config.yaml
model: "image VQ-VAE"
dataset: "flat shapes of many kinds, plain or patterned, on busy backdrops"
train_examples: 97500
image_size: 48
crop_scale_min: 0.8
horizontal_flip: false
bottleneck: "vq"
downsampling_factor: 8
encoder_arch: "resnet"
encoder_norm: "batchnorm"
encoder_activation: "relu"
encoder_depths: [2, 5, 2]
encoder_kernel_size: 3
encoder_stem: "single"
encoder_avg_pool_shortcut: false
encoder_widths: [48, 64, 96]
loss: "mse"
latent_channels: 16
decoder_norm: "groupnorm"
decoder_activation: "gelu"
decoder_weight_standardization: true
decoder_widths: [64, 128, 256, 256]
decoder_blocks_per_level: 3
decoder_block: "basic"
decoder_attention: false
decoder_upsampling: "nearest_conv"
codebook_size: 512
init: "xavier_uniform"
residual_init: "zero_last"
optimizer: "muon"
muon_scale: "match_rms_adamw"
lr: 0.0016
momentum: 0.95
nesterov: true
orthogonalizer: "polar_express"
adamw_lr_other_params: 0.0026
grad_clip: 1.0
steps: 14800
batch_size: 128
epochs: 19.4
lr_schedule: "wsd"
decay_fraction: 0.2
final_lr_fraction: 0.05
warmup_steps: 740
weight_decay: 0.4
adamw_weight_decay_other_params: 0
Rows from block 7 of the decoder, named by matrix and row number. Rows with one number belong to one channel. Each number is 128 + 32 x the weight over its row's rms, rounded and kept within 0 to 255. All counts start at 0. After the name is the row's rms in percent of the matrix's.
# convs0: first 3x3 conv (decoder.decb.1.2.convs.0.weight, 128x128x3x3, standardized in use), inputs 105-111, a 3x3 kernel for each
# convs1: second 3x3 conv (decoder.decb.1.2.convs.1.weight, 128x128x3x3, standardized in use, transposed), outputs 105-111, a 3x3 kernel for each
convs0.33 104 [127 142 136 104 109 114 111 145 143 103  85  80 122 106  96 140 121 113  97 122 134 107 139 155  94 109 115 226 221 199 129 118 110  48  34  38 143 119 121 155 130 121 156 141 127 126 115 110 143 131 135 154 137 153 146 151 130 132 153 114 125 134  97]
convs1.33 107 [116 152 157 132 141 125 110 111  92  94  86  97 128 125 107 124 110 131 100  97 142  87 113 114  84  25  21 130 145 133 119 147 133 132 107 103 100 125 134 127 124 113 124 124  90 114 155 176 115 104 108 122 106  80 114 131 122 123 129 107 109 122 126]
convs0.34 102 [ 80  71  44  91 147  81 130 129  88 152 137 125 155 148 132 178 187 176 139 154 156 133 151 159 126 137 154 152 125 120 147 127 120 125 122 124 128 127 168 136 147 161 178 150 131 150 139 129 134 136 114 111 112 108 111 111 191 165 172 241 166 202 217]
convs1.34 092 [ 46  85 119  62 109 120  85  83  92 198 162 143 206 226 221 121 174 105 142 178 182 108 140 134 116 150 164 108 139 153  87 128 131  71 117 113 127 109 133 110 110 136 128 114 116 135 112 136 126 165 149 121 120 133 112  93 115  70 142 163  54  92  79]
convs0.35 100 [126 143 108 115 114  75  99  82  80 120 124 131  96 104 127 110 123 141 168 158 145 161 157 145 142 142 132 101 119 157 100 122 155 115 139 160 101 170 174 104 174 161 112 135 125 109 109 135 110 113 145 134 135 165 112  75  97 147 149 154 131 118 109]
convs1.35 083 [130 139 166  87 104 141  80 110 143  65  66  87  95  91 124 202 209 160 210 159 153 187 172 158 135 152 115  60  81 116  96  78 120 117 112 115 172 180 152 146 147 150  93  89  73 109 130 119 123 127 138 115 156 139 110  99 112 109  91 107 165 206 148]
convs0.36 087 [129 185 164 174 197 168 128 159 121 167 148 160 133 104 123 160 132 160 117 134 145 141 179 183 125 157 172 113 119 142 109 102 120 125 109 116 156 150 170 149 134 148 162 157 170 170 195 188 172 182 176 133 141 137  99 187 151 181 235 184  92 133 160]
convs1.36 113 [162 187 167 209 230 225 179 178 167 132 179 133 141 150 179 111 114 103 144  64 127  74  25 105 142  81 110 160 133 155 151 172 156 128 166 140 119 125 123  77 144 159 121 132 150 160 184 153 148 176 176 132 165 152 131 141 146 119 138 144 134 146 145]
convs0.37 096 [184 161 125 207 179 147 184 162 163 107 103  97 121 118  99 155 156 130 109 100 118 121 116 125 143 134 134 161 143 136 152 128 123 145 118 101 150 123  94 143 118 103 140 121 130 132 139 113 149 143 132 135 116 125 121 135 118 136 121 105 143 142 156]
convs1.37 078 [130 145 158 127 135 164 125 133 135 146 161 158 154 195 158 120 120 119  77  96  86  73 110 144  68 112 150 154 123 116 162 122 105 141  94  81 118 146 139 115 144 107 145 118  91 148 146 142 124  88 109 109 116 145 138 130 130 131 104 109 127 102 130]
convs0.38 102 [ 91  98  78  95 149  78 115 109  79 132 117 106 123 127 110 148 168 147 144 149 141 135 132 128 128 115 100 135 133 142 141 125 132 138 136 149 186 132 133 153 149 123 153 180 123 125 107 109 138 130 104 148 113  86 159  68 146 154  62 121 114 102  74]
convs1.38 105 [100 133 117 115 128  92 109 111  99 140  62 166 178  61 193 180 176 147  93 133  97 163 139  91 149 145 152 114 117  91 135  98 143 149 115 118 115 152 164  50 147 142 102 136 133  91  98 117 127  71 140 211 131 154 187 168 187 138 137 160 188 133 102]
convs0.39 097 [109 149 163 122  98 103 151 153 136 128 136 171 128 122 170 122 107 169 136 154 122 137 162 129 137 160 117  99  83 112  98  87 111 130 117 126 171 163 155 140 169 188  79 140 169 134  96 104 129 112  88  92  91  58 164 168 117 137 124 118 118 104  88]
convs1.39 085 [ 85 134 128  76 190 133 100 139 109 178 104 157 161  78 166 142 135 184 166 103 105 206 146 168 184 186 139  79 130 113 128 117 115 114 113 107 161 152 124 159 135 120  94 103 117 143 197 153 102 198 184 122 189 135 151 118 187 196 147 189 135 151 166]
convs0.40 104 [165 139 109 181 147 105 191 121  80  93 117 137 111 140 157 120 150 181 127 135 110 144 154 127 140 153 138 134 122 138 141 124 134 146 127 133  99  99  86  86  70  90 120  83 124 127 105 102 135 110  97 122 111 102 110 137 164 137 132 136 152 135  77]
convs1.40 090 [112 110  98 131 108 120 145 112  99 187 164 177 199 200 211 190 187 195 160 180 149 138 188 151 143 217 176 161  88  87 147  92  55 137  87  30 178 156 124 128 107 113 132 120 169 162 159 162 145 154 166  93  99 135 161 137 119 191 221 145 116 188 164]
convs0.41 105 [163 138 145 140 144 168 128 149 172 142 144 118 129 137 114 154 165 129 100 123 139 103 125 139 109 117 136 138 125  96 145 129 105 136 124 108 133 111 125 110 133 137 126 121  83 140 121 135 146 128 127 146 140 121  88 144 126 199 161 101 115  95 120]
convs1.41 100 [197 138 138 159  63 160 129 155 193  95 141 120 110 152 122 125 155 144  94 135 114 111 108  64  68  65 123 135 104 132  87 102 130 129 181 164 120 184 124 164 213  91  95 140  84 100 157 164 142 154 134 184 162 152 143 186  91 118 170  87 199 173 138]
convs0.42 101 [214 118 148 210  82 134 153 119 178 153 127 126 153 138 153 141 130 166 134 170 138 110 152 136 107 131 107 108 112 157 121 128 171 130 142 179 124 172 120 131 152 143 181 161 190 138 114 142 141 110 155 142 125 182  91 154 147  70 190 125 118 154 131]
convs1.42 090 [124 131 161 109 150 165 112 119 124 107 131  91 101  89 107 109 102  81 109 135 193 144 109 189 179 111 154 103 163 156  70 150 149  66 112 127 158 135 140 142 138 158 133 128 103 169 157 127 162 158 153 154 187 141 136 143 142 108 107 166  86 116 173]
convs0.43 101 [145 104 150 107  28  57 131  52  54 162 164 163 157 160 164 144 137 130 117 131 150 126 133 147 120 124 123 107 136 166 110 135 163 109 123 138 184 180 151 171 128 133 118 110 134 147 142 120 127 133 111  97 110 108 191 188 185 167 151 173 151 127 132]
convs1.43 085 [ 86  86  86  88  52  76 102  90  74 121 149 202  87 156 158 127 164 112 185 135 149 162  81 121 135 121 169 122 104 127  88  72  73  58  51  35 141 124  97 161 133  87 193 113 112 163 157 130 206 158 119 159 116  98 140 157 120 147 178  89 135 122 106]
convs0.44 100 [113 120 100 127 130  94 133 129 105 135 139 139 155 152 139 159 158 149 142 134 142 124 115 118 122 122 124  80  57  44 151 127 104 227 215 188 135 140 146 110 118 147 110 128 161 131 144 159 114 120 124 100 118 113 109 111 140 113 106 109 155 139 120]
convs1.44 119 [132 141 152 135 166 161 123 127 110 136 130 165 152 192 178 132 120 130 105 123 150  72 126 162 108 106 119 200 233 255 145 223 201  31  88  92 139 135 110  98  85 122  67  71  89 103 164 181 122 142 177 130 132 118  81 115 143  76  96 121  87  99 125]
convs0.45 099 [ 78  91 148 137 149 163 137 154 109 104 102 116 116 130 155 116 130 143 107 121 126 131 144 151 131 158 161  96  92 109 130 136 163 153 161 183 149 110 138  97 115 129  68 136 130 138 154 125 121 146 140 166 194 186 179 172 143 122 124 122 152 142 164]
convs1.45 097 [136 122  88 158 111 100 163 101 120  97 115 119 162 164 134 173 183  91 159 134 148 157 112 136  97 139 175  31  57  72 121 130 146 190 161 151 142 120 130 125 158 137  59 152 138 102 110  85 101  80  82 113  88 155  98 122 101  82  75  97  41  23  99]
convs0.46 098 [ 81 160 164 168 192 162 210 151  97 132 105 120 153 125 131 156 143 137 154 135 102 168 159 112 144 132 115 135 117 118 125 115 109 129 130 127 100 115 131 133 141 126 154 142 108 113  84 104 144 102  87 172 143 100 100 143 166 100 159 199 146 192 198]
convs1.46 083 [ 71 102 132  80  75 130 133  96 114 141 141 158 160 180 150 123 181 125  75  73 137 110 111 142 108 145 145 153 153 166 177 134 115 176 158 112 115  86 130  59  92 108  54  81  87 162 134  98 175 187 146 198 202 148 130 100 139  81 110 125 105 135 120]
convs0.47 097 [132 122 101 105 141 120  93 136 110 131 131 127 114 111 111 119 110 112 142 122 123 133 120 121 158 169 156 127 131 133 134 122 121 145 126 110  77 121 136  86 107 146 118 111 119  96 102 123 104  94 103 141 133 128  87  83 129 117 102 109 165 143 127]
convs1.47 080 [ 84  65  97  84  70  97  66  62  89 191 170 176 179 159 172 150 160 136 166 160 176 189 174 161 167 178 171 117 103  90 124 126 114 126 121 134 132 137 120  94 110 137  80 121 144  99  93 132 130 152 166 173 196 191 153 123 102 126 109 115 142 132 147]
convs0.48 106 [155 138 151 151 135 135 151 130 117 108 127 131 111 131 137 125 137 144 157 156 120 164 148 108 138 127  98 127 143 145 117 130 127 123 133 124  91  98  88 123 121 119 146 157 153 144 150 143 130 156 145 132 139 122 166 119 120 153  92  71 126  71  81]
convs1.48 101 [102 133 137 132 122 176 135 132 177 172  77  48 133 132 122 159 165 124 186 110  94 162 105 106 115 124 145  84  86 116 147 150 169 112 182 215 129 122 149 167 167 159 102 125 171  93  81  90 103  60  63 123 143 202 129 121 164 109 138 125 134 110  77]
convs0.49 098 [ 49  87 141 100 118 149 130 169 192 148 161 170 118 126 139  98 112 135 166 151 153 150 142 145 161 150 145 128 122 139 128 132 154 140 143 156 218 171 152 199 178 108 169 161 103 131 127 131 137 132 123 129 137 137 171 123 121 147 116 122 122 113 120]
convs1.49 105 [144 123 149 129 116 115 147 137  58 112 144 172 125 153 148  91  92 112 165 138 202 128 102 165 126 112 148   0  44  12  57  93  54  54  82  74 135 157 159 157 151 143 151 132 112 147 160 164 151 119 140 160 109  84 137 116 151  93  76 120 102 104 112]
convs0.50 100 [ 73 112  87  96 125  93 120 159 121 101  82 106 120 106 119 115 101  97 111 125 107 105 116 100 130 145 127 111 105  93 139 132 122 151 149 145  86 170 142 102 131 120 134 121 120 144 131 149 151 120 126 157 143 141 192 214 125 107 138 109 162 159 147]
convs1.50 093 [110 107 121  69  62  97  70  95  99  85  66  96 105 121 105  44  56 108  88 114 133 103 118 104  88  85 106 105 119  89 138 151 113 148 154 150 128 117 147  97 178 183  64 114 142 103 118  80  85 107 102 140 141  84 151 104  93  97  82 141 137 138 201]
convs0.51 100 [165 177 122 141 136  88 112 133 132 155 149 120 168 172 131 169 167 132 150 156 147 156 162 129 156 135 113 147 121  96 147 138 125 138 144 137 140 155 157  98 125 116  94  89  91 114 151 117 131 131 103 134 117  77  99 172 102 145 191  97 105 149 107]
convs1.51 112 [201 143 140 141 117 127 100 151 132 135 171  86 159 150  77 137 128 129 116 134 137 136 109 106 147 143 131 127  91  86 132 106  81 153 113 110  79 123 121  99  91 149  85  94 180 134 137 146 116 105 154 112  90 151 141 143 119 127 137 134 103 118 161]
convs0.52 102 [134 140 119 159 144 122 177 172 110 140 135 124 145 148 128 137 148 140 118 120 138 115 124 157 127 135 156 112 134 116 138 164 129 137 157 123 219 201 170 170 146 101 160 107  96 126 131 117 111 122 107 111 117 117 101 171 144 145 105 127 137  89  99]
convs1.52 116 [165 155 152 114 192  72 130 154  53  40 117 157  87 145 220 114 154 178 131 124 132 157 102 175 158 134 150  82 135 160 106 199 161 146 169  91 142 127 100 137 109 139 111 137 155 109 166 108 158 152  76 112 113  20 130 170 163 180 130 139 171 101 170]
convs0.53 065 [156 145 142 148 142 133 161 145 129 119 117 106 130 127 118 128 127 119 146 147 158 144 151 154 145 147 144 143 135 136 152 143 142 163 153 152 124 130 125 131 136 127 123 126 117 155 152 157 151 144 144 148 136 125  77  79  72  77  86  83  75  80  66]
convs1.53 064 [136 133 138 132 125 135 137 143 143 129 115 116 129 125 108  96 101  80 162 169 146 157 172 142 154 159 142 104  92  78 108  81  80 113  90  69 108  96 120 130 105 120 145 109 104  61  55  50  77  73  49  75  68  45 155 147 128 162 157 141 146 152 139]
convs0.54 098 [132 119 169 145 105 136 167 165 130 137 150 150 122 143 166 130 151 155  98 128 124 109 138 146  87 129 159 116 122 118 128 132 126 152 162 155 126 102 123  70 134 133 105 143 123 198 182 170 163 153 159 178 169 148 126 135 108 149 191 207 131 137 128]
convs1.54 095 [144 145 141 134 134 145 112  82 103 114 143 113 127 135 164 157 132  99 102 122 129 125  93 127 131 111  90  89 102 123  98 107 105 119 152 164 144  93 119 143 116 113 145 114 124  78  88 122 111  84  98 108 101 115 116  99 128 104  98 127 177 162 114]
convs0.55 102 [ 79 106  83 140 154 122  75  75  42 105 107 122  89  97  95 133 152 136 126  91  99 140 108 102 172 130 120 140 126 107 139 127 107 142 133 114 106 113 135  97 103 123 145 126 131 107 123 103 126 148 125 112 133  90 202 211 142 141 156 126 102 139 153]
convs1.55 089 [ 75 126 110  97 123 145  77  98 142 152 155 134 160 137 153 200 194 164 175 158 130 127 155 147 184 175 175 157 146 139 156 134 121 151 128 105 138 130 109 117 109 105 101  74 109 181 197 193 153 169 170 156 177 149  92 109 137 109 105 118 146  87  76]